config.yaml
model: "image classifier"
dataset: "rendered scenes of toy objects such as cars, trees, mugs and chairs"
train_examples: 97500
image_size: 24
crop_scale_min: 1
horizontal_flip: false
targets: ["count", "its colour", "light from"]
num_classes: [4, 12, 4]
arch: "vit"
norm: "layernorm"
norm_position: "pre"
activation: "quick_gelu"
head_dim: 32
fused_qkv: true
bias: "all"
qk_norm: true
parallel_block: false
moe: "top_k"
num_experts: 8
moe_every: 1
expert_mlp_ratio: 2
experts_per_token: 2
shared_expert: false
patch_size: [2, 2]
layers: 14
width: 192
positions: "learned"
pooling: "mean"
mixing: "mixup"
loss: "cross_entropy"
residual_init: "none"
optimizer: "adamw"
lr: 0.0015
beta1: 0.8
beta2: 0.99
eps: 1e-08
grad_clip: 1.0
steps: 6100
batch_size: 256
epochs: 16.0
lr_schedule: "wsd_sqrt"
decay_fraction: 0.4
final_lr_fraction: 0.1
warmup_steps: 610
weight_decay: 0.2
Rows from block 2 of a small image classifier, named by matrix and row number. Rows with one number within an expert belong to one neuron, the router's apart. Each number is 128 + 32 x the weight over its row's rms, rounded and kept within 0 to 255. All counts start at 0. Numbers have three digits each.
After each expert's rows are labels from the 100 images, of 14848, where the router gives the expert most weight on average: "peak at" is the part of the image that holds the peak; "top examples" is what is common among them. Only what is clearly more common there than usual is listed. The data: rendered scenes of toy objects such as cars, trees, mugs and chairs. In brackets: how many of the 100, against the usual share in percent.
# router: router (model.blocks.2.mlp.router.weight, 8x192), inputs 0-95
# up: expert up (model.blocks.2.mlp.up, 8x384x192), inputs 0-95
# down: expert down (model.blocks.2.mlp.down, 8x192x384, transposed), outputs 0-95

# expert 2
router.2:144144105164071138107111184095145134147170142137170153132103113137141101156073139097095170127127106130134127137141100133148103128109140153086150151135149158175153084074062083073146090153154069098070110137145180135117106101096153105134142113100153134168153096122102065096161102161150186106
up.1:114106113179153169149146150139079114088143144135066108154156104086109124167146126147144108082159106115148144048093155133132106185120142107112104152107151120110127148132182120127174173112114159159112129110061084165137155149113079081069160135135062167090166099158145115112152156109157128153
down.1:120165127120163078139114062119196126125206074119110153098102118106142142143104157139141104123154139111096129103137143229147096147125080097053119107121134129120102132122118124152083132087120111125141110140108134111161171198098109139128125161130163149145152091176127069136138134128121110177
up.2:094136104137139146139171079127133069175132097112129122145100141113129132136131152161190094117149096133117134146119137092127142160068105134102141210090185092137154140092143148119183155137176139073097171049157082140143186130111187095126129143130168133111153109206158156118155116150156115087
down.2:114128110163136136136135112178146104178095129139138148140082092168044110150140177111145107110093157144143168119113105159100151116118164115134036153112138095131105161152134089150095174109146171120110143100156111163121163103124146076166092085166123118082125132116151164134132165122176125147
up.3:101100106154139161138101130118073141102127140138145151147192081121156139149149050124143142129185161065087127138112059112115132079120131130172182172092096090124155119160150130114146135121105114183179120139071156145159126167164088089126162120179177179096114060116158123117180093117129156149
down.3:078130161110139127148098121144121149064177098093156133097096154133119114152209126131143137162092109023136135104102179067118122108125116113121079186164083068112143083143098142135118178074135127133121146131110164185146115139104130154124057194085127071147083139194114128175103090081078085212
peak at: middle right (29 vs 11.1); centre (29 vs 11.1)
top examples: count: one (80 vs 33.3)

# expert 1
router.1:137128100109136110120155102113179118172138112116168113101195127184094106145097180142163096172178111111172222132115126099117131139113173111109085159093168187112130130072162159158131164117136175098083102075167134126143155078101147113147222094128100109123128124102145176137164112135149095116
up.1:126131125112074142169099194161109150072167130135140142093140132115201120108163143117092175122149128101120050114137139123156154145172116143122170092142087140177140151136114106093188031135123052191157099212112176111120107120124069128148121127171121111148140128143144067113155138113120190128
down.1:135114152168164160105144152102071136099006143088115133132147171080200115121101137154125090123138067122135095200120144109188122137159117153149159145088079109121157112156151109160117123153071114076115129121078151126138072071151187156115140109081113061141131099128121093123095074105130120109
up.2:132152126176166150109083161090116114127186117156106155136144141091175150097157126106105147096138167117087126160158082137161033082101141108132137106120116089134104109093164128127070116122152125176156149200123080097128127173125081176114053166167141167172105122135112116107166130090120117109
down.2:072118166115152124167025061173210075146088115102094089102082143121119102133158215118170158152135184133141163121146098137096162103128110101101101130151198127122108158119134130149124143115133142123135095092154132133148115123095170130186209112086152151150118099221155167138087147123103121162
up.3:116165148164125153125063121122129143142139124158084150167083161093109161157128073111103144125144153196115076153134102133146058120114090170206130097127146091093104133121164132104073075158109136173173119161103093090129104207145106144099112153122184178155107170122167105104097137138134143066
down.3:112082142088142105132073097145118148132054127131105073140149103089134128183168139161133078108121160125076119081079150160126194133088111129174110170149138101084102096127206122114116181131091076155167112136097091138168084136117156122174163109122125134073176050162206130154148082101117116181
peak at: centre (34 vs 11.1); middle right (29 vs 11.1)
top examples: count: three (65 vs 32.9); ladder (29 vs 6.8)

# expert 7
router.7:086115137109073130155136095166126094120092094130109095183126107173100120085162146109189121110103089144151124113095127099102157163141107139132107129115192106168121137116125146162155121154180115121121169056150126146136172194112135082094082113119200177076094131143131156156160155191100142086
up.1:129111113132206126165163142094115116133214165127159148127109151115120152136100105146069087114111124086114100158090153133166117110109150086084138121127053091091107098129145124140091136151117152091134110149139096116091123079207157174135101134137101055175119106141155120126118095065139147174
down.1:146090144104140121178140186130164063137088159106093154161107141085151093127156135127170152072195113158194136176009161135128166135137209096154100175111143147135135090085120105151117176123147133157091133111161100094132111090177138089115130102161106177130107115111084147148136130170116126145
up.2:146114131143113152140186124126141214155104135155125054133091082119133124148117106183119101136088146151074150137211148136128173137117113179089128100126118096106125149116178081127082135175125118106144169142137112032232176134219122127166167094159140113124152117086128133093091145150133129121
down.2:181107118115176165120110126109159158143121085121179155132137143131184119124115080138141154100116128169115146166105143175099157116175099099153111097138127194112144180111104159125103100112137119198207080123130089155153076187122161124095155152156103113118183127126094154138130084114116171149
up.3:161154138173155144073128150075129140163126152113109097121133145091135142145125121117087102099113153148091149112127079140175093061151134116168134102123107149072103130172118085084135159074124114115098132237073177157186054128141035151184127147098128147128102074114073071074137171146137143128
down.3:155161135153113124065112162084103168204144170171101182094118137128114124130110051086087122133093133124108126116094180102136100106153139128156117160184051102160154143130160114140128152146117102151143128158091115105085128115087130141179085141085079116116133107104112122101148084129142204157
peak at: centre (27 vs 11.1)
top examples: count: three (64 vs 32.9)

# expert 5
router.5:153156147124184127078156109101159103200146154119131136152145118102123127108149121135109088121091196135108207128120101142113086066115125112186150111092130141043123148137160141091088191098133142157110121113109107136141134146136120171139154118096166156089113119151122129109153167113195124091
up.1:054095142201085158137115193084077156072172146155153181084147115136202109104093098147117182172149099093124090169147079121199128135131135093143208134092088132150163114127092064134160090179083077154112120152100174102165103102156108122118182151145134114136132150103146061095159064137116152114
down.1:117104099180087161109043135149107135139175111168195136125060124092116154134127141146119208141084163127125155134167068158101107134106107181094167115061192109146174148083107126073138084089115127098066167081150170173134142107073110148136140144155181139130150187170142129072133149134172146077
up.2:146089106160125157084078160071096143134113155151157108165141121139091167164109058123108133148126053170155098116082136120157097157150171151185161187109096110136208203173158136125122096198086176117058122129091142084128116110138086162122168135110106120135125128103136143095117094104152173083
down.2:133094149084092090181116112157176173113184136111100173146117169106175159100168097162102170134148166115110144225130148147096103141109104108056084100156125114093169142135080127080104112101137125134122119146140144136145160097149128158136134148137122126139156152143079121120083128098088132102
up.3:118101096188136191129089169064089136118149055194108129136127087092192163139108071145110146133152071145074099142116106157168118182104080155158213155081114082173191152080108086095116105107092117134106128170094140101194162161129130138149127144156133166149147092125144087052147174138134147147
down.3:141148120140127118055002100074135163124130142180112116200097157131123128075123132100116190116076127178117169155125100152138133121143110086140157089099167123151146148165115138124079108120209143171144113146142132153134159155114102140112114168128172155218106155121112162068099181152138157128
peak at: top centre (87 vs 11.1)
top examples: count: one (82 vs 33.3)

# expert 0
router.0:135133186133175123148104159109138149116096130115125175087146157092202116120096086100091144108136178120064094123160128169140163099136166141136149086167061126101126108121185083145111125156111095162191103227099091096116064108147127155137147119127120122151147132088120132126091121103108124141
up.0:132134130165127146118172136111148165122126179107128060131161114184126112129132166141171097123088119119225156144091135166167163159110139038100104134125147088095112049142130125181148169148093202144051153123129096113149182093156150143102129145132145105108120140085078132154134116142132127130
down.0:105102117207123181164117122122154183086148132168183093094087071127077121138091163145137191185103162060104094120163130153144152171136113119126115081120142084156144079067109105157098082094073126125123129107155141167131157119138161163101090154142177118163115168093098148147151186141159115131
up.1:147172094132120154101140118143142098122153105103119112143145097172137107105134175166172104158121085142189158104057132095146104138139108091107095134096174166132097128132122158153164088098172211091056105090147119148145174137140127138075143142131137151132094121125144105163145172133135132135
down.1:196125097089113083092133102121165142101142092106075134140106184103166148083124088151119126100154100158180112103137173101150115140118096071129141140099169156104119149148080193133171101146141154140147100151139146101141115168114116155097124225173095117190152156161097132136093084143140095123
up.2:132094120180154206090118172122046080116147128140072140122167182070134131169156113208115108085153146175104094116137095147131083116092110126181204096118161153082117176153153114038149112107135117141157092131083118132131066153179098173108119146160152127112152126165164104124155147121183129057
down.2:191126128136108114110121187131110111152136107163129140102171142174126128085140188110049139096051141141172112085124138089131113184107120090076111096130161115095143149110174132111117093140155171141148087142098106148064134140067088197131111137140120111184142167163088120127067170087178134111
peak at: centre (29 vs 11.1)
top examples: count: three (71 vs 32.9); grey object (39 vs 15.7)

# expert 3
router.3:157156088149153132093166082136112126157166100117087102128105110054123133125082141173144110168139145177115152175139099227153135093101158107115097174107138118118079125177092087138107121135043126086105122182149112119118198114155115113173110185159135117124131146124103129115126114144147087213
up.1:154110082130133152167135102045135119104157123163133099111167123140072143158080113131101093079150096121155126070108173118186136144124184099095146160110124106147145128117164164135132168117095180141136139103138086127098114107159142116102090160145093094161133113159116144149155113083203094137
down.1:162116171121140136183086157130169067121133115172130161133146120127159136090080117112070174102138163127143154166101095170129164104083186080077113091146146187096182110105184145196087171105112179181181068164190125118089116108105106171120156128143071052174094144126123160136101118105156078096
up.2:188109149180105147128128176113122158100154106131168130102124124131192164128111085119027126107152106116151143147154145136152081087179104171145125141113085089092122255127121137070131130137107157083121174199104110070130141129197096184141113170123077113142136116153074115084072142052148132105
down.2:105076151191157181143179162116112096120115132142175174153064159076110163164100058119113113127105185220118158131128154122117126089102127125160186059129081153103101085115088151132108132154093134171159144147135123097054082145148148162097168108138132187101118074097133101083142126059127125139
up.3:148124204178122163166105135093152090176159084139200136112091103171174084204040147112109147111110107127140154115149153119139097105115179160153099154147119126110143178125132095131174147188092156106088142161121110085113121079139127144108118117033069127095106111150113076087107147152187144042
down.3:083102156153112115138151096103152105095149144127117161168102130100178110108055159181157134096196175159077111111159130205171123116107144114120174066156108097102107095187128130156058161154092094178098144168086130085149154165179146142115142133102146132154132101130146074142158128125110103112
peak at: top centre (100 vs 11.1)
top examples: count: one (72 vs 33.3)

# expert 6
router.6:139165083125134125088136141085157110190115165132129083104112141100074140180154132177108092073128135149089119148148113126168079075146096158161113100070122127084109130094107113104127168099160095122152122199090128149200106208169119106165091139140143178102149117110157143110147101135205146175
up.1:085121128176191170139105154099070073126149091148163182163146103114191143149136079086143143165089143156106132117076070105119121128059191142154177150138127099130190129136191124149132130171114133163135118127075101108105147149128116143114150096098149142104107140143149110064164129128128148065
down.1:110131116201091228176000135158070147094147116195121140121199109183119106129121145136127220090118137124162103095134112087069116182151130120130136035112143150150149144123153150097159074125145172145138129113132089151078149171150099145077115145167171134129131199084143140119147170120114149089
up.2:118105169141170142135112147092114124135132122159123144190150123123124184176121078134094138099131095130155094172093107093127051156103120092147194113128162080132179134143086119122127070187110186133086164126097097097123111138106092141141138147108167116162133077148154167061102114135138197083
down.2:072174153100205114167158051119142140100136124114061160169090130077176142081129123141171160158132158108163192153133149112109150092116096075109101094165124123153068118150056129108123104154157107082174100116139122104153173132166161144130134099077146134104140137171069139145163096159056095165
up.3:128104134164164158151098150070087139136134093190099171208162108115154189157064056133094154136158135138121113114074067155149133143078183088131161166102122119142153136110161107160101079133063144165101131165127105116117097106118112135130174117164094137155142079039172137074149135131145134129
down.3:096081121118164142160000071127100133103087095130124122131155139150095171141166136179133193161133114076139088125159134071080140148102081169133120143121081093129190127180105176088159160140175131123164163103130149146095136131078153092101053125127129121098171109151152176134139146141105145117
peak at: bottom right (45 vs 11.1); bottom left (29 vs 11.1)
top examples: count: one (60 vs 33.3)